Weights of a small spectrogram denoising autoencoder.
Model: 4.85M parameters, encoder arch convnext_v2, encoder norm layernorm, encoder widths [64, 128], decoder norm batchnorm, decoder activation silu, decoder widths [64, 64, 128, 256].
Training: soap at rate 0.005, batches of 128.
Data: trained on struck, bounced, scraped and rolled objects made by modal synthesis, 78125 training examples, 36.5 epochs.
Rows from block 2 of the decoder of a small spectrogram denoising autoencoder, named by matrix and row number. Each number is 128 + 24 x the weight over its row's rms, rounded and kept within 0 to 255. All counts start at 0. Numbers have three digits each.
After each channel's rows are labels from the 100 clips, of 14976, where the channel reaches its highest value: "responds to" is what is common among them. Only what is clearly more common there than usual is listed. The data: struck, bounced, scraped and rolled objects made by modal synthesis. In brackets: how many of the 100, against the usual share in percent.
# conv: 3x3 conv (decoder.decb.0.0.conv.weight, 128x128x3x3, each kernel summed), inputs 0-63

conv.67:127132137147164185115082143148165134131119090129137121108100145111130156091128103114130114111195112113129089077141123118148122135103141142162139124122114070152122100115132106143137149126113076
responds to: white noise (31 vs 8.9); clipping (28 vs 7.8); text has "clipped" (28 vs 7.8)

conv.56:138113141121138103122109129117112106112118193108148114181105116144129083121117044153124142130100143145075106182156141142109116093112121071167118099126149079115139136131164119137115091147113116
responds to: hard striker (81 vs 50); small (69 vs 33.5)

conv.103:167134102149158143114119104126101146126131123184132153119120154110153095149114162150134143095133124106097142169160078115110138115130113102071119126138157152143165142129102111115126090121135090
responds to: steel-like damping (40 vs 16.5); clipping (27 vs 7.8); text has "clipped" (27 vs 7.8)

conv.74:152132109108188143126126143187115134138132157098138097167132126139113088137110142146108127129090181132116098085141133130156111169150084142145116145132115174138158096120158160135137142115109120
responds to: hard striker (85 vs 50); size: small (64 vs 33.5); bouncing (50 vs 20.2)

conv.57:110151104131072132123146113188138132126129079113163125118114121113062132159118144157133118111133112120130104092145112128097130153146117158158131163132119214118133133129126140094146126140141141
responds to: steel-like damping (54 vs 16.5); text has "noise" (51 vs 17.5); clipping (36 vs 7.8); text has "clipped" (36 vs 7.8)

conv.45:138119127103128138168125116104112128134172160110104122097148081159139153125150071158155142118155114108134130137174126120177134114126138154123142149121128074111096145125139041156126124116145120
responds to: steel-like damping (50 vs 16.5)

conv.38:095160102141129077113146152087125135124122119123143098096103168091149119125111101121125139099155103100117122139157142143120107120122136146106114145136143149114080158158146176131123116129124094
responds to: hard striker (85 vs 50); steel-like damping (40 vs 16.5)

conv.63:113134106140134188100115117140164165094117116135173095131150121152119091154117174105075106105176086116145123149177110122096111122156144126129112102145119121133160156147151102138140110106120130
responds to: steel-like damping (37 vs 16.5); white noise (25 vs 8.9)

conv.53:133144165113064126121080144110128164110164111130120130130117090119095171131126117089101127122135103116076133127145122063151134099127145152128125146128152086117144090131106103096135143119136098
responds to: hard striker (84 vs 50); steel-like damping (51 vs 16.5)

conv.29:124117159166157190118146121120114154119137126092160150147166086099090170169119121109101132141143133144110128135132120090179132178130183068086126059130129148148112107118161178102129102128131148
responds to: hard striker (75 vs 50); small (71 vs 33.5)

conv.11:108146129177136092139109121166125091140112070129138139130051134156107139134115143094164153145113067151122115124115155115131127147119087101134114191156136143108093124125190121098154115151148145
responds to: hard striker (78 vs 50); small (68 vs 33.5)

conv.105:133138126172153147127109114157174135111146119135142126160166101135097134126122123099178113129057066117128125148127111158113128140117092219082124147134140118149100119123108109139119061140126165
responds to: steel-like damping (69 vs 16.5); action: repeated hits (41 vs 19.7); clipping (29 vs 7.8); text has "clipped" (29 vs 7.8)

conv.33:129146112105115145129138112180112127129153119096136122138154096107125156150126143166149109122072146132109113118153182129173111149148124134132134136119143204106109156128207107099119131137113134
responds to: white noise (36 vs 8.9); pink noise (27 vs 8.6)

conv.36:108139110123123148122095152114089146138138113138115121092102113120141170156118152116146150107186195134109158122169157142127102127146123112143126127124132077105097157143121129128122174158117130
responds to: white noise (68 vs 8.9); clipping (50 vs 7.8); text has "clipped" (50 vs 7.8)

conv.61:133114098095141130116129113140104112095145162133147136130127137181107130161113059136165138104129107163191135100106126123126095129145135113145114140151137143116142094144157126132169098133148108
responds to: steel-like damping (45 vs 16.5)

conv.85:112133140117104113133109155057111153105129056107110125110113110091141141104123121132137115136128122103114106099153129142168100133092169099149154126095137124132085149129131103145094100117129146
responds to: white noise (70 vs 8.9); clipping (41 vs 7.8); text has "clipped" (41 vs 7.8)

conv.37:081151142114105141137127100130130162132094153176123145128138106115120160139125110104126151095174125116100132106125166104125127153134161137052124137136116159127097150129141127103114091126130164
responds to: hard striker (85 vs 50); steel-like damping (69 vs 16.5)